From a checkpoint of a small segmentation model.
Model: encoder arch vit, encoder activation squared_relu, decoder norm batchnorm.
Training: soap at rate 0.0019, 6300 steps, batches of 64.
Data: trained on numbers of one to four digits printed on busy colour backdrops, 295000 training examples, 1.4 epochs.
Rows from block 2 of the decoder, named by matrix and row number. Rows with one number belong to one channel. Each number is 500 + 50 x the weight over its row's rms, rounded and kept within 0 to 999. All counts start at 0. Numbers have three digits each. After the name is the row's rms in percent of the matrix's.
# convs0: first 3x3 conv (decoder.mid.2.convs.0.weight, 192x192x3x3), inputs 132-143, a 3x3 kernel for each
# convs1: second 3x3 conv (decoder.mid.2.convs.1.weight, 192x192x3x3, transposed), outputs 132-143, a 3x3 kernel for each
convs0.62 117:456508494522480522527520503501520508489451464542538540465459489498478440450559543480476478469492543460535503509434395539504473559611348517521492478519522484492446458459502451445387472581459503481464479494419546570553405476413588508501499476461530528467496473473408471612492538474520448470551529450550581477522588469556576573
convs1.62 121:528549469494537539500459460380454393537589524516549503522508542493535574499493460507554450488605554490526473494390454459423548522559566429497484435549507529513475488627466402524519447560483348423425599514423532493534505568539425475532519504441476512498520498485523535506519564578455492474535538487500509542543506438478475496
convs0.63 111:504462520523508461426470543559545500458434549433502517473505486567546458492493494510533463542522518521527477450422486473554465468455471577498573446588499494540535462533503556456487528545448436440469502452461472469526536483546540502450498497540469581438476385525552504478566481488460554493457464532490486493490571495528542537
convs1.63 098:536546531472476557474491448478467479537512503464487490531491518467532501504501461568451582530392551490462547489528467531501524500517477496422502460485482481531475455540553599490481447505476451438570471466470526518490491417399543533509522518416465536446515507457548423564617551483475499462469481605419548589538511367541452457
convs0.64 152:483497521449485522540503460520501476517439458522582475564500505422484471527449423497556549552511487632488464478473520691632500435463468475490509562545515436518574559502576492472457498529509690546462542489440539514492445406493436490587446511494566636514472474482549450494491566500499494517456522546497457478529582542515542527
convs1.64 175:536510510508480501464533468464427544579622496518460543508551415480471485531412441473441499528500485511478490515512505505511396466471484462561527529530449484481520487502518458531483495442522462428472618593603442419348486523452532555572438456561490503471420504535509470398448491451466412453513546553475456469511516458494518525
convs0.65 099:510451428472443571464469446565521476487551515437514507419461444370460565473444569473596517597544503507463525451406546558479498516496469457470459508442434548507489566515509522495524449531499506528501544509468477564538543427442502554465494591500532531489588497529502602425501471492521488452457470457511442446595579445491519493
convs1.65 097:496483563451505506588462508438541484541530509570412435491427564528444507537426537511502464556521466449488418477501554548535465454509523547563536431514463522616490470532538522559475523457450468483441517455462542485525467479522469562472601539464530531485453582507516480497448483368459501509634587487485481563568587518540638529
convs0.66 098:502595473490533508570494533579603491452463556462501549484458389515478481507357411462487537471469511531530439299430575526521407475401519495472539495472518400528509483519563457480584462563542473490439397399619458475576480562510556548525489567491630535398551473453471430543457510461420458480543575470470439467511467486475407553
convs1.66 098:474447528595521570530493463460443464452462526558589545592527468517535538532527470515513545516534458477517518500506554588602338399539633422531461482580479539563531515511500491552460479533542511549510448529535530492556466507477465503535512495539475531420470469503592465500571543439499516500464539516513434504503475495491366450
convs0.67 089:503499471435461545517502395562496542521491477374509483344578510587489468499456674534518554542449512439467468502467447436454566536534454513521541561475551488487372477534417396502480503497535556533407407406527524423388492498483469530454498548524582564443478505444464421399451519477536584488510540509484506532506488504522464527
convs1.67 088:568463562498618554569515511527532509487515590542571551426541456541403466408511612472470443518529495547520515518478422499418435496450529559439495417521463556547442461516542523427513577461532506523495488522479531407431485561478448478508427585532531483449436563522554458485461401482469446472469606536427489468463431486556554500
convs0.68 115:523503439525440520428531430547496432394555539491554454450489464519500484439459540530487535520567492487431403453480469435456443486497464517539510491472500539541468569503459522489596531486461435439367553448510411438490433553437578501498573475509592479449505459524462537510431483524524465477530485453446528398541475494510504527
convs1.68 106:499528486493563449553604487572462549409591511525467479521504569530484523492554550468598496443514479531529455427480528461546520555422543526475526369488448444460431431467541509486539499418454549439392500465543506501398507467447432370442409480540495471444404494474512461370487433511538554459499435457481517569497512503476487490
convs0.69 116:483537410431520510492580446525516519509480493528465533387532461421510471421419546468500561535484491476483385438527455430378528483399480481566515515500504553488340567450539480520432474525479531441441535470457468537529478464484432510568493576511582514464536549426389518418433496473473440503612448489484460547538474501499512512
convs1.69 118:576410557422460609486534461530511508534547573557392472495554542516562529565518550446525558554448561455625576591540501479566539483553499548482474542567564506516532502457459486580544561502526556470609448472546576465488507532494492583574478505571541498500478490554595429481555549545539535534551508560464469571508421528531487527
convs0.70 100:524452450524433515399542571505570509468486473542488546476419562435549584531601506511572502532597497541549457500518444452492563506472483569598481453550473435513629481529459491592510506524480459409569524465513537475444440503518503527493485606481584521439516463466540599556531655494518570368455479439526499428539566521523492517
convs1.70 099:506446524494502514513496563485492508463508440488475421528487463548512513450559562564497521408484522481525524382504541393467528517420489453499576482524526486485521482438437538638506621427483555456449431480487544602507516436539432451488505473443508550468426538542489610483465569506565483514479515547429495451481554528522582560
convs0.71 090:508568532476459466495567646584507563454476520473465540490513517426443567447468412451531573540518480492504453501430533640494521501469552435532478517528470470494488477462374498486421422430470518487526562442412487527505513490448496470386537574483448390631495456452498510496537531539508576535508444463538544437483514629509549503
convs1.71 094:385548557510473472533515471516488486549536457458416456500554439364525542462506497436460546527586450485463520374456460463483458527524503572472470545471491504508543443419510538546421610545583511597541508481531500612569593398480487499387507519564458493532574541508462524507517486491547558589473529456484450511519546513511609402
convs0.72 093:542560535524524580474435470480516502490447369589550492539474499419445457542480468503551522649510509501451394446491515627589395479479444465423478421409441480515520505548491530507514511522478500408424536462506558461577467462440464534491513396507503503550458436586458463471566498416517511497460516470501420473434501553412520529
convs1.72 094:461524561549426490484560542487494508495521534459601543451577473451453544525553425460501487502432489510476462472458437586465441434525513512470477450454528500482543470410501638481549498430476553546455506560459485453452466506476536499519505518491440457471520551438536472584517510594450442432513560504545532568499461538530531432
convs0.73 091:522485523500474568490402408482432461579460598534467486517464555479493461483562441553555522565485474505439378481547386453542631446570461540459528567548452452530571520559480503524512443515493453557495429452550518488462512452514436570498426593473418521481590457391407461554549504484545555518511517484494587529553504540384542478
convs1.73 089:453511522510488491451505495511437442569497472581491491570421411530521615529461425529574593523455479444467450482509526436583511513538504452450402559601442504519506428508497496585485565524546556509460471439481474432530543376501512485426574485463547512583563462523497498539562435451595579397422483469509504547515526455586533477
convs0.74 096:513429516501494510411451445521446605483541499500543453468469598432526415546510506526560511599471472553445473377436365615613525372497521583456375408553493523496586538481478405469457558506479497462564488515431539468411503504510538447476452511500576541443453527517566512523528534522518503543502514513493520425553546485486540550
convs1.74 090:462532600503453447524504502547558458551495560487504499556490526584515527383599491517510471584488550454527533482421550518515511539504611503492459362509487574549454557545502503516479499505497441498555607389525428508449495429517555489460491477498472496541477518494607579494493500576610497475498464487493433435622480467608594491
convs0.75 090:465500530499457559534479473485528536503467490471549494406435376513573406548435515456523470536544471582517432555460452466580490401492566502438508541395466472529382468453512459507434464510488542413401509451568537598457471498516432544567503546452457440551482483521424577374469466556568532471545496504496410512502503573566530558
convs1.75 084:545479497444532537503519472530552492408476442541511521579517501487416535515554512498495387459604539482524539392495433515460525508445468495524462501455537495517442480496536531471571511444483490482537416482451496634424587528471498506499477455438614449508470555515468478466377514550523547503467558465475472500575503481506467520
convs0.76 100:551514473435530514614426367464439595519403498583437503626397384502528451457619492564517516495444509530493489443538458532486530602492442539426552469521418552555583446436594527508528511470489420505338387547432573517519500523553477485472471619547440447565406486521543525424503499512532482559477523446427398493507493483569528545
convs1.76 101:524555461494539512447552527479507555515537524518534495535556614531410454582481409588530441461502495503507478483485459519462488537396585434436501467479474401482387552491443429610604429475535435486515534524623578548512447466500493454508504517561516441521434637595486485580440500536399496428469404425511499462381532551464425603
convs0.77 087:523552513507397533528521527495530568554495496440471580441478446475539582584476453480601458535545460505498515576497431485556415502612628509468499501446507425533570499549518534498536447559509554486423472370610528459491540469539460486589450486511520512435622404444394470450463520509485571452454616468539417432517452491511516518
convs1.77 085:497452404540495491462450468488560444418506545474543521554478365415525531491455516504517504489451498489513486537454445489523468576455467471534540437532509568470467499550488460525530473505513532510509473561444490519476631531530441545531516511534557480569565530441494493516410525461465584488414531512492535455521516468488640624
convs0.78 107:496572526487497464503557498584479522468485564482526513413486453483382432477483568543521451562442524512424488697383487307489415464482446479545533458533494512534498503507458442401557586533548446432434369513544521517527473526529429483562488498482614544456631522608405546547502500451544565495532513502595558499565534509480592530
convs1.78 108:490525529493507527437496458455590477407489483510513509559510434475554477516459557499476523535556515493501459532492550518572648480466429511520512531640540516464474530534532477581439404668518512491573454423453585645705566502470415495367463517509449522523494631497433443518565562531523502556538528471583520443508453496569667495
convs0.79 091:579488469451581390591481426522509495478519515461507501430530506452527496532546521537508546540417499396437467534515528491488563442465481473437576463512390484570549509530516535472440480445557524420419497357389622464398488553545503499459622534494435566379420445531533421522521501408510515485497466427581462450564442466532551431
convs1.79 092:543567523493481521464433467555434588524465510481556563474458480502463541462520650486507547478513539546418561530450496472416535525476433474446481596520555447515488526476444514570485506434497615602459502557537511438518532541481458502391517538538443492486512546497554530537474428549546533551502368424471504475469518479421504480
convs0.80 157:473479517569597456353450460512514486477510500550529428523508502300441354609507452531549475554573450564473481591496452522520476390452485485473496475532500405561464607533596518493528516577492612492404537540389481548445455502572478493527511448526375503413688545559526586498476483477512495513435458527485484530557515500504588517
convs1.80 173:542521555399449412539521524470552497578469450452490500564508416412487623563507429564500526531482472498388575518567539499499557494528433497470519602581487436473397457466475581544487556471467463496505531464443551617525458506504420446488614572416546520471473436383448496651517501545532496508531449482491461544549537509554551499
convs0.81 112:457523492509552454461454470511535442455468558450514547503480476482466493484511477518535515427560512508558434489474500450565521465439610551553447639449563534479641477482531531504591532481401451368655401527510474561424556519473479525509540467419450517527461504400471495591461505470484538504449480559430505494456498450516487570
convs1.81 117:524554522475534484507499437489441558495556512500493525553611490478618499391490543441474496600468458493497528470550524527501576438464519489444506555541613509433454454513568413548517460417457466515438465359455400430542532520566415474461511487539508547415623519528461564547571462425593490504462520501490513441510508502547452469
convs0.82 087:511501497452467358426500481553490568406485432447521393509502495493410554447432575567571529475568618477519515528487556449474461470566565459555417452411517567484512520515550468455462549546457448389478509521508511600496484490530504564502574476480441448583439532477504552490541541504594594478524495557496535524468551517456490498
convs1.82 086:592524457522449406483468522581462660504466496488539538457449432548477463558471490536470571487450511497441469445440507506489539456526497501484440548458580531509533481467452525501511439544509491394484454476504403525507425454444526541487490447468537408505473512584439505473477497508466424425433498477537522537542527531532433467
convs0.83 119:465521457424495513450504456434547573543553596464515486523496513448493446447506492446584510536568533538518514491544596524543485499539500580475479465470537438474526507494440493499487471430553542462488454529497471468505506561480551569535494526470546538480643473499535382482539491516501469412521507448497472440528448527500534396
convs1.83 125:496539540456463455535447561454574498458428486584528554428530515491482534455508451489539511460550481449533520485456515501494408399447463563579496537469489528459429503492515512499457476552443483501557477548489428514435489573519427480473572430523527454518433488459576401402518483465416436563516459415518492522477393532500514520
convs0.84 086:495517518532555475459496446579485488364398503422476387458524422573426505470471542551471481487504527504479492469421402483453492493526576457475463413641452568436548490542491511531393490577484435439481597368606484535407529544525539485479503530506588421570404462570454585387515447457429509384473521478472515489456470457484488402
convs1.84 086:535523541477588545544515462509516475469422544418509533365527455430435425478432523525419546524460488516532487455474489518516485568578436571508456578462559546518502504524498465474519513560486438444487452552486482534644524519552578591581467578512644504508454516481562542429508426506464482509529535485486543427592509515504516397
convs0.85 090:504526541518443426461553492559554429396484477588494537530465444394473439505481482483491512511496540451472474437539441504471389516441535590460544395448523534452467520497459428503471486475581458429563427408417494485404535469457535518487493569518450518536454377490514574415552456478520531467489497495557492463508450535541526548
convs1.85 087:527484564483579453551492594553409563549442526508498507500520477527431523523600481537489486506402585513470556490501482534409448453494526550492396547417465522517480519532489547487450489478514506506497549516428487503639456506455485494528444504490572491525515595461493562495453469537445438589515470433442483424455470521465455565
convs0.86 092:554442551453477460517439509496511576551532437452504514502470520373438463510415448495608550510472613581458575450592453555591456445424520452580503534506461461492502502498475485505506506575441512511431552426495521504463475515545459512551524438458560497510453477344542428513542552418515508530487578484492445487526530500506502496
convs1.86 091:502466515518503568450533394498470531581572484407549594468460508588470613520486538483510464492518487427507516402485492477458449529485425445573458533470521471543571517524538565460486491489475490437451458552533530414443473475532441501539497537546503514425467538507391542511512436432454524431523493581532538443504474423490519489
convs0.87 109:489511497445502532485547482528562584559584504512484484410395534444501526456513443462498495478479497483478439537477492547492486486538613471437444571493475465475471559542508375508460459436448498524408536455481595539595509535491481524454516532506531503509485445509503513500442492519537512494579591474513501460476487497472477419
convs1.87 107:544513524481454481502456506432527393540528419515491425481497508511484430454495536490531517552457507543404558437380485461450501525522423423519452468479551492509477397519430489408476556510455471479486542495511510540469452501519532460462492539479501506585596493502421460485464579394459552507546572526453516498443535442512576566
convs0.88 083:559472483498509448446561398566527505409524602609474510424514523417493505487516493514492549564569462519428495513473463441536460433444543568502448482528488597529585465515449479481542565492455397466463480501456541427543413558531468497529449478501667427524475535483439474497478543454555483479504473477494443453587585434574549489
convs1.88 079:503481517505502511534471506503478487435472460562565529528509506582427531515497589511443514497557532526438496547480490512551513484533508535570478448575438565492545416526512576587528439485520447469492484432541521603534450591461511491509441528592552609587510422538501469464461514540588452442454485485441523486519421540462463415
convs0.89 105:532531482578523457420471447453554459469441428565542526521493476486434495494556479505554586485479535555500479479499523521488475455516522482527505389449564562524514468538468492499565553499485401374358631588456555532571508564487511490491440449562459534488538548560443473593520525513533539507496495467453504504557509545497643535
convs1.89 109:463497561487427546529556447578453462480515504458409598485432418566587515525609528584545521457483497441527348466509553521407484500562486453506517459461541523486539370535518586484557472560489477465421493428392532716652521495545463572441509503487461517516471512507518544582490470620507587511517488515464455506536530463537526493
convs0.90 090:486448524556492482495437457467470506532552561527541550569459467457455510385547562498433471522539429478526439502451517500535466401595384551495456455578489448453569504511506492502477554563467365516463567474459488469576459461549486469497427467543454420491545483499633432481427532519428460521524578448432502498419535574430491525
convs1.90 091:498433485511497455443489512507568475553518452527548415500478451492528478543486511489443462535495506554507522457524541502587560613493513470577456432559473502556412472467494536500455557474523447537493458436451443543545516493494543525519484426437500553391416516463540535542523566462519534506488539522423515462522550416541480403